python train.py --model="image flow-matching model" --dataset="gratings and oriented noise at many angles and scales" --train_examples=197500 --image_size=32 --horizontal_flip=false --conditioning="none" --arch="dit" --objective="flow_matching" --cond_dim=256 --logit_normal_time=false --norm="layernorm" --activation="gelu" --mlp_ratio=3 --head_dim=16 --fused_qkv=false --qk_norm=false --inner_norm=false --patch_size=[4, 4] --layers=12 --width=256 --positions="rope" --optimizer="soap" --beta2=0.99 --lr=0.0034 --beta1=0.95 --shampoo_beta=0.99 --eps=1e-08 --precondition_frequency=50 --max_precond_dim=1536 --one_sided=false --adamw_lr_other_params=0.00071 --grad_clip=1.0 --steps=9800 --batch_size=384 --epochs=19.1 --lr_schedule="step" --warmup_steps=190 --weight_decay=0.3 --adamw_weight_decay_other_params=0
Rows from block 8 of a small image flow-matching model, named by matrix and row number. Rows with one number belong to one neuron. Each number is 128 + 24 x the weight over its row's rms, rounded and kept within 0 to 255. All counts start at 0. Numbers have three digits each.
After each neuron's rows are labels from the 100 images, of 14848 (inputs lightly noised), where the neuron reaches its highest value: "colour at peak" is the nearest of a few named colours to the mean colour under the peak. Only what is clearly more common there than usual is listed. The data: gratings and oriented noise at many angles and scales. In brackets: how many of the 100.
# fc1: MLP up (model.blocks.8.mlp.fc1.weight, 768x256), inputs 128-255
# fc2: MLP down (model.blocks.8.mlp.fc2.weight, 256x768, transposed), outputs 128-255

fc1.577:117141160159103112090139176122128127133148137145116128162132112127178135132188170112111101143161156113112157147150125118167105100139142114129085119154088142119131127129126135151118118093111155115116097124143131134120132106149126140103145098113149121117145135121122115107138131129034144170088114093132137169156151117148119147137120130103176105153121088123157126148111133135158166072146
fc2.577:111144101136147096152140152120123167121159079110121111183132106137153137149132094126131169145138146136131135102131119138113128140117182122134159118107121123148124122135119160123133112101081157173123098188098075155128125094136123135130112144099137123146110183138155136126116115098128127104145114122156113106162101155173119132166094110114113145102163133107138209101147111089121115140132
colour at peak: black (61); brown (38)

fc1.198:136131113105095112111136106089189134123125146150127120143112124187156152100115098086090121140127075166124117121145131086110122131063121125139112108134162093127126124126140117129142149125158158103082130121127137103105100124136150122113107154165132149113113120096136103130087154128147108142080155143161117110136135145206120093125101087132162137159148109121100126140122121118080108112120
fc2.198:099113117142086122113126046095176096134115090126120141150141110157168154156180145116129077142134180112116117119140114085138146149088113159119142168153143154134118124126138138128077111095139161141162164126126133151130146125151121096126119120134126152139115170184126117149100175181094148145151060126103106137124145094077146152103107131094130141149106129117174138119138129115155115073131
colour at peak: brown (70)

fc1.732:146104155137124143119108091120096139115158107123114131134185140125109148152112080150184113146126142129121153109124182152115099147112150131134143149111139125172167145142161128138077137165139167162124100098112164103171133132101143120139155145147101093134122156179144123122154143105109103114101087088149124125093117137144130120129117154106126098121146162126155051118113128133137082151119
fc2.732:133110139136122116116089098104120123129124092136143124118128135116088106108122103138113142112131138110103113128126123103112157136125168101138142121131137120124122133119137144068138151169179136176123121117119151161189149092106148107185095159099127121132083135130106143155113119104132146143147104161130120104141135102143094125091131115070164121188107157105127199128157133132129123130176
colour at peak: pink (27)

fc1.628:120138101153121170139137115130101142105128111126122112138135150127134112131105130126106136149115123111156060184150098087099108105146199144163168130179128133189101154129142142139126133106147134123158108126111182136158121136139139161074094122120183139160135180132148107120129144119183091096120150106101158127143138108146113105132136143113125116140122099125123111116134144176118147128098
fc2.628:118136181130163071142114104169096107117145130134103114163149125149118136086131118120136112133108127098131145083157143077180122118140145176109119128118120097182148119144110135130152126154066141156140140153103132126104146140110123140134077109152101125138171163149106146134146130090152129105179147165076078120146144127131152112178135154116168160109098098123058121129123145150134134122122
colour at peak: green (27)

fc1.443:106093076142086160139120155136091122131115107114154117169120114138115137123114117068108147147081126130162110140126159164133120131135135147109133141139127133143152103099127145159194143094105145144118112119110143166105142160092151157122165121141145139126164120125137115135154104086067123088133097134146110143132148162128091138135150092110143127125135111116116147116091051133148099160112
fc2.443:150138141121111164069066121097135138138127090130121113120111150120138132110122125130126129130165133115105165133137163101110152169135153106109129093082121114126116130130111172132134114138130086168126143133137174145094113112134105134116143155127107092102155124137109117090165176064112128138113102098132160122126135130131144137112137117109171120100134161160200127122146116141127174107113
colour at peak: pink (57)

fc1.444:142136152130146145107131146128121144209125103136166160107081150098094138139128105130101164140136156097126107143175131141132166157115140104117110120107118113142102123151138164158147133111136146118100103157145138131128119128153174057113135129146124130146148117099139130110109134092112042112142102114081135110143156097117155034090133139141149140105122155110139138155145179126115138118122
fc2.444:081121137141134159134137134127096141205122087110173168121122129140159143134161146147094135130141161085126128139107107125123138141126125144128133076106144133121153126114111137190129118129113121123096121104102129130151136129140077153138094147157131117150149130111123158150109144107122034118111122136120107112130095136093127047126145167162122165138107104124105109156096118112122123117125
colour at peak: cyan (27)

fc1.700:112082135119144090121142109135138118110128115103130143115101158128119153069106089134144162116136123134081163090126084147079103160133101181103173132112112103099148119138103136131109131142131169086166096118087155109120125159147115132085123143147113100148115158089135138102107150118129139121161127088121122150134138158112133132126106098167115127132129126130158162137143120180146112084145
fc2.700:153108132141164126128135110176120136127125139127120129116111089114106151110120137150122088173169124134076142106134089125119110131183113154107115132124110132162120136133110157155160077197094175084147103140158115127101149136141119160151131099155121156136158107099098147125117132154112111126111163121095119175128146110150160126124119118170123112133140147123090104091162098180133108150143
colour at peak: purple (25)

fc1.563:121174132120140155099160131126107091124157140098137152125147156127162109124112146178100143128136126173156128135097117097144095097119103120117155131161124113127177091120137149129096080127145109095157144157134112098097146117134146136122158111131152157143150093143093148134142080149135121130157148143145093155141097090101117137116172116143119135134151136126128172123112132101138142121135
fc2.563:130068141118108120088100115132088184127102145135136157163122138140147113120145081148126171125134124141175147149147124125116196154130177107135077125146131135145173127117130105121191160109119137176132146147126145105109134130123121123113090106143155150145101145131111117122134118106116134141182114101105117105141125146134137141154116140162120128136138149170114142140127132118099134123124
colour at peak: white (26); pink (25)

fc1.608:153134158128094164155124126091098075145125106085139096166135132108111115116125150094098138119132130097147098135125144097132078135129119148090147128138121135110142135136051134122118158115113138128114134127130141163097108133120101140249144066117135154092083135107142134158134134130119118119099111124098153150091108091166113102109149111098112112122128120149128103154120137157126127135095
fc2.608:102118095138139140098145086104129088118151108116124112161133123142150124164102125138137115130133132104125100151109130148105123120080108155131153109137105110156165140131154142126148127162124118153132128113153140154109132166125133139000138151146098114135123080125134147137151124144167126114150129091125109131126124184120103139137108178127112132103141164111141118186130137084221161140131
colour at peak: red (62)

fc1.72:139149154109139134134131158140134163045163136151112094105109140095082129150151163160143171139144129118130074101115139111144143132085135115152137123104140173151153112054106172100127119116120155118139084133158136101102110152134160156118114122115124124122094122144167098178121138146136179120143160105101114147135098101109106204133100131095138122172115133114141164109117142108169155090160
fc2.72:123162112111101110137136131108117139067136149132125126157131137119157091115133122124160106112122101121106168127156129138123134103139126137144100129152104131129101110123168163089151125126138114105159138120157154098136140152100098143133130125079132141118078134133128130075144133118120188132130110127113145143149165163103174211163114133079109112096115123133141077091089098164164125101161
colour at peak: cyan (28)

fc1.255:139142093131157155106149128113121129108116107120138127107129157116103070122111154116125121136158135131130078125120156112138117121128123162129172132175133113171164136105133124100117034158141128131129093121148146096164139079121119130101177125120129140114147144155135125105151148118097105152119132133090136118164101107153114112147154122118098122084125155100085125126129124140123116079129
fc2.255:141132123137111133130156118146131099129148128119149112158133157121107061107118128109122125130149128112134110135113111147122143171144131153097102122164128133114178142140104099135164145095196128089131113111078101137193124161138125114151096118101108154132147156101179132168099156159132130118149098137150117130145139133100134131109124127134141136159104158141062110108171094127123127157127
colour at peak: pink (32)

fc1.653:123139135130192115172124114181127100164121080201211152130139117190122126161142133126150119072154094191126133088097163142082143122105139124107127117114160118160144133126129146113121106143111152090127121132123109055143122152118103146128135153133136127076120131133131116121115157164086141125165140110123104146121106101121124148101141127106127122042146149108128146121107151087146107093100
fc2.653:161140102136108172109132129086095091156132102089202109125114133101094146144134116111162149129121115165125070162128132090110124128144111130128128169160133128123124154153140107134106095133159098098114130104155101088164095147136161142147150128118103154118114139111126130106142119120116139144104137107131156132123099144128125158112142132104127171157122102135142105175107124156190179117142
colour at peak: purple (44)

fc1.209:137128122139101176170128174157141110096150091142099099136135125115106087128122122158096139117127127139131111122123113142138161152171127126166090115084092136113150122131126112133150131097128121092102065156143142111123127115105143137022129119137099151131129170113158140104138157163124126096174143149165142151089130122135157134132176131140134135154118123141123169125112154118142175123108
fc2.209:091105158126118132042130114136155141125143113144143121126124157114159128138136132055125118086133139100138126099159135102088141141108116123120128113137173090122141119119098088122131146139152103126147157110156171135164125137132110108234117163148141128117130159121140134104146119119181122125068097107198156111125126112100095112139109175133108148143148170108174117144152142091077138120142
colour at peak: blue (60); purple (25)

fc1.410:140141155134143110076142142178118141121121112156140134150129137107123148149180112103145171153131129116146140152142153139119125130072134130118126130182173131115140124134205146091145121089096129097123146104097158159128117126146140143128154198105138103164132163124130140168118137112138114134137132107120110132076123143127110150127177123129127131140081167132132149123141128144148168110158
fc2.410:063113131128136135178093129112161102130170119127117138104108115118138130143096119096115124113132138124141153123128113151132143166059116127146118124140127136163154157113099137119129130152115145121097117103126136138080126178114128135202136167148123103117099110100155151128116167135219130074127146089133090102076131127118105132151081178134122113150079179131121114138142160118150137125126
colour at peak: green (70)

fc1.92:094105167121135099112066144136162133127149126124108132063112137162091132119138087121115130121134124099126141205122121084089135150131121092170132107103147120119102164130117175124153161122067146136153126171143098110131107129127131150112104141146115133112130119148118145135134122132094124160146155151132159131120125083164147121180131158131112113110179126124115173113142126107117154136151
fc2.92:144156242137137110106190120127157122130127116140110124143124119094103149105124119163124132125133140108112178112145124104213134081135094106110156109117119120148106112159134104134116126143099182144140158182150163108105110089127128130108148109104150126104124106132042153122156127121138119140079114115133154174120115127123084131083106151145162118132137104170137163137161128167115158143119
colour at peak: white (28)

fc1.331:160119114128119163128127149085121141109070127188137118104109126095106125119154094150152100057130119123126124112120130145110123129172115110106117131108090113144119139120188122141121116158098131110122100162140134155148109162109148102055126041145110146121115139085089126101101101124172113098139144125141147115166123138126132127147119148132166118138100071110099142141123134138137092148110
fc2.331:178133092129120128170129136121109159128153121119128130182133122111092120100117147176134118143119127126122104140138132130141157086179135123117178134111121114112104119139101142120124124073142085117138106159115084130122124078129121126082124071120111129143181114153151139125117117144022124113124133151096114136176128124154156133071141071128128146119149047131118144104096103139120105146117
colour at peak: blue (45)

fc1.283:133132147122136104110141097158128129145165130150123174130153076139129080126120140182154161144100126097155115133173131132105139156134136121138123139171087158150091103127154088145172107156126167120154168139158138147131217161127137145124144112127141105103069155125079125160178165113139128115144136134103137155065171143106111135114175118126125088089132122114115149130160125138117097158126
fc2.283:096130148131103137134121112145141123131120078111143138074109139112123126079096111126120152118091136099153161161134114166125156142120095148114158157115124129114107097120148093132110172140111128104126121078158149086118125109136134088104140159102122068155098121116113117134112164093134122126120080127117114113130085128136103135125114153146138107118135134157175099144167103114146106142141
colour at peak: cyan (26)

fc1.762:124143142133110144179145134156111120117151107104111116150100077186172123138123157126070116159132106117131125134104126131144150113078132129145114119124120139124160137137004094128146116121144137128117145107116097116123122127145110129144125180104125101085131143141139143144143134174044119126109142100110106140123099091146096122105142113123111142133140177129110118153140083098092112137102
fc2.762:122120162126133112048119107105142123129071121145120139092142144126133114145155135079102132145131128122138137141114131107120112123073085124156089135137149137136156140121142094121131130183114119125133158095170150122137108159130138140202104175148155149119107116116112139109142130114202133172113113136172120123097116143102104129191114157111118097132111192152133099138095132100124165103119
colour at peak: orange (38); yellow (26)

fc1.17:113116143134122151121132124115115141127181131130126117112130112143098147142101088155112117113120117104124112127134113119147129142135118146118137133122118138169117120115028100129131179135137135129156126129190126120119169140115110132183106079116137119131103085134113158133144143137143135101108124116124163128178117089130144084117137165148142175138124088141135140134141077146135087128125
fc2.17:174144123134107127183133129138100141121074145135134108091144135176093096110162148158121116136119120111134113118142087102137150142186139105146104133120126128102066105128150117114136136095116118097134136178117111135163132105144130144126138000126116132125131148137114145120145103108078134086091138170088120143161130140125172131123135094100122131137129041072125125103125081116118102153125
colour at peak: purple (66)

fc1.482:127118136153113132137129127168116135080115162079177091080166158088096114149112143148141114116143139155130106116096178112126137138088135143134108151103145092106123115178155134122139128110127166103075119122168110125111131141153153106138103100125130124125140138145133126139096151121130149146125131110132138120139106072168146128124134105133107082198085134114122138164145146123099167108151
fc2.482:143099120154164110110138164108110128087144127153172090168151161142099138123138111115117137143142143150113115114196053143130115117100127119124125147120102109145131135119087133140111108132103137150076125123117146114121125141096103135111133120140144144132126111121126124146112126147127146088132155131125127125133161205074135135121133135150176099078070134125140138144128152127115135148109
colour at peak: brown (32)

fc1.568:136151100131122134116087168119084151131091096125112130114126134113154112130100099151075173089136091146150093118134107147128155127149133136096154120096136119128178141145142113112129125114144137095167114146159134117129092127130152102133112141108121168123160079106115140112086140189074133110160154142184143145179092103163134111116137134126119133145123142156110144150140127129131106128121
fc2.568:170124119131097141015161137141119074121125124136140095136139151135144132114144128113139094128092101106126106138117159131115114092172115145174093089152137118095144142114148139122147092122130122138181121128093133131163147146129112114133168151127138140127115150172145130146153156096121132174122093146163143128140131132106135124150133136110147133114147105128144128154170154160126124132142
colour at peak: purple (48)

fc1.110:122146126142115123179129123123128046164133110098164171133110147149113098160131140092146133104114110113121133081117130114131142131103138120125079200100053111151124108139120110092141119133137145136095105113092119163145114132131086163130117114111144157178161154120122121066126154091154125091151160142170116141121124140111112145094146132126102130160154131114126138115120100092133145147104
fc2.110:156077114129123126111120129113136103139138161151139173090127143138128175148130090163147137121139076142105126162120122144087153094152125134105107211124238106135147126144131102113094123134115102099128119127126128143097158164144123105139132141099121106110135142091136125166139112118134121158152131175120137133155142140135158143092127127114101109082122146138120126133114148141134134122136
colour at peak: purple (55)

fc1.279:137151126137108131125117146101116158111131131128141155093114109143137110128127128130094121125127120165143101172104097160115093128125116171053138155158146118169098152115114113137167146128122120156155137095115097115153108143106141154082194114092139132155142103139147154125112078144126127092168145137141157096099110117090122136137129124120145172104109141118138121163100159147127104142076
fc2.279:132087114129142155139133169142099114121129138137133158153121133119126109117148141131117111118118123151143124156129140172133161127129147148174114157140135123104099069109139122137078118109162120087129163103133129110143121129143116114107057119182153131155144167137112124129146071115126134165156142100119170146109129097157140127130119150145095131151073158125138092100098134151132141111140
colour at peak: pink (27)

fc1.325:067155122139141143078128131132177125148133100096149142123169116127187115115144153111141124119128120145129138111151127120116101137088137146139104125133144137135153128109159126145114169096093145135149129112103111108119117095114113116082111113124122114133110131125076119159106102131045116135148112099154130119140093131115096133124127104130130122107130167096153121108098125084110169108134
fc2.325:044096118126146134129127105110169102121148106125123139122122139134144120154088120141117124117154133124122166130127134153150115122101120135128142128131128116177145145127126158121141138156122124127145128095177152137108118187128120120109177125149122111135088101091121127105138160129200137032159141099121112125092129154142110128157089154134120118131120196143132102146121153101127158116125
colour at peak: blue (28); purple (27)

fc1.688:104131160120075099115134139080122124146127126099108135070120153122119128161140138122059151134131147126133118141102143092162130131151117103151101081142110132143133143163131152175129150122134152129112100135149136138118146139136081147125125136136128154198147135144126122138142133105118255120113144123111138129119107103126125042135154129148135129151132108122115133129113090093146149124131
fc2.688:134132085095118123135138127152118081136127171155125134086157103099093156136153142127091157116127122154129091120163128164131142111124126145131138035120142130135115124119130142179113161135109125131114142136144143126111140125114118155140124105129126099189135112124118136140090140110117255145133090110108125108153130153112134014138140139149117097118122131121120118172119135138123085140132
colour at peak: cyan (38)

fc1.475:155128124142071109130118134049108110137151127143157113101095118145133107160164131161090160058132140128144131093169110118106107145167136129093136133111079137144162129147170148088120088132128150104124122132104124189122096117171140164112104091153124150150135139122132098049087147093102086148115128095151092121159101179120112163095123138152129152137165142139133161141103124133135166145101
fc2.475:097117113116147148136129109160110132127132125086158093127143101079118176148155139107121151183123129130145096160095104145126127102115130146112163087126179148134116122129086110126124122142100129130130165122143119190136108125093101103135118181140104112104149146104120130161145137116108056143172106135156133149105128091130134153096124125145138129136154096135129115146127108101108099161087
colour at peak: purple (46)

fc1.420:108120140139135097127129111104110130148076146128152133125137129144140154137127135109107153136116127104127122126138135096112097132102143128134115131168178130141136108118144114092148135128130130213149129098100117154149159140126115114238141167104138143115107097159165119158119152142118123171103134114078115115111114117116123150140104163101134124120133180162158094136109117137143122115116
fc2.420:145144136133127139229125141115103126130126135118115121124122089139093133139131147172136089173118144141114126133112118161158101134150146144111126152105088143128117094130132175137114121110128110130104089165120117138116147093141134146004121102100116140128138113130135127142126112123104123088143150132052113134132125148162160153100106095141136104120124085125102163151120095152196131124123
colour at peak: yellow (39)

fc1.679:137136132181129104106117134099092141103129130080055098141127142132093123119099137139129103157122156131120100123169170102095154114132131107127116093115087097135107116118134110106134135134147149125163124117123134101136129119146123024134124115111121130106143152122120106150141139149115088149157128112128113139133130154112109103119168130130131174176115120115135130122123111133150150108125
fc2.679:110122123160085133146122116148120145098125176158065116134100118130141100124132150118126134120129181100130147125105097154111120109114149109116121111120167117142135100135102159122146129136121119110110150117172144080142126131138093194112129159112143137123123148109118122080126100161132096159137083112138130125124130091123122125126125121123079174046127123135138134120115147134150103126121
colour at peak: green (34)

fc1.457:059160148157108178078124139113130188125128143174141143124129137119101163114148161157128133132115121134127105093139162119126133124098143106148127150153121123098168130130146077120114111117114131095112108094091127124085112117113130146025132169117096119149107147145104131104134135104069116112173091140145126127145093115107109124142168092119119106114135130114134138086135134128087167117144
fc2.457:051098157129107129063106114097199137131111107155126140125117135109106130177133129158109139132116164109106114138143116137132121132096124148123121133144166149178150134118121132129124112137121116189136103089146160127170125182141121134139127180136133134132105111114165122117115133109197111105135097117146103118107112115111143116157070151150118115172099182144122126160154157092089156133118
colour at peak: cyan (54)

fc1.672:084152118120145127135114124158120129132096159165152126110115105114122143065113137149143188099130123126137123133142145121132144160127098124139154113180147143131155119093174132136092154116127162133101157115126127142100144112089109145051136161136117168131181134127128139137152168122122119069151149095090093114122136109117135133134150111126157182096069110135133113103137123134095120104152
fc2.672:121168147130142146162130120144107211140116089109131142081149143146100115123182167102141154102139136137135159127135111140137139094149158127157109142125126130137119113085124151129155125103144126099116149108123150107153057139133122111184143042086122096129114156143125122131156170131144119143056119127099074128155112083103115115156133128154131076138123139123109094145098129138098149095176
colour at peak: cyan (47); green (33)

fc1.239:126121138092123122192134129158170103143123126135124116143144113175128126123156127130128138120124133102148104131138143131120140130116177170162132141124135147150119128117094144156078154104173153095144125146114139145131149131153100149142107162105149086109125129096157064171110098139140142110144163128161124150139146133122153156139131127118156110163092107200117104114133118125099116101050
fc2.239:160125123129127142121121111130112085124143140120126131137144136111144120130172127124124124100099147104125110067142112099177127140120170096119125132128130124154124188117128112117126122147126133136164157137133184109141151112137132142146116136132139136136122112093131124132136147107145132155118139127110113150102120153125138136162121155121158124134123128124068090105093137113141120151127
colour at peak: black (68)

fc1.39:088107132135122156074137125169139137099113125096118106075146083129123127150100110108135122102124145114130125075138066126112078137127149115121070137123114149185141128151119112129140120108136132117082109144131136131135164135103144147111122093113141112140105129116129116199100113116146155163103129096105137118108158114157111135072103138160104087061121107118135144119118136100184152127111
fc2.39:176139123124142137234142148112135114114119119120119142112120097123109109102128091114149148115118131174125127109102149136135103167096148120135059119124118126165149121148096140130144123136142133139127100134117080131138114112134085097113116127132085127151098145164140115137117160099148134059152116113105117119097129138165145141115105156152162094192111114154107119133119107156106157143131
colour at peak: green (31)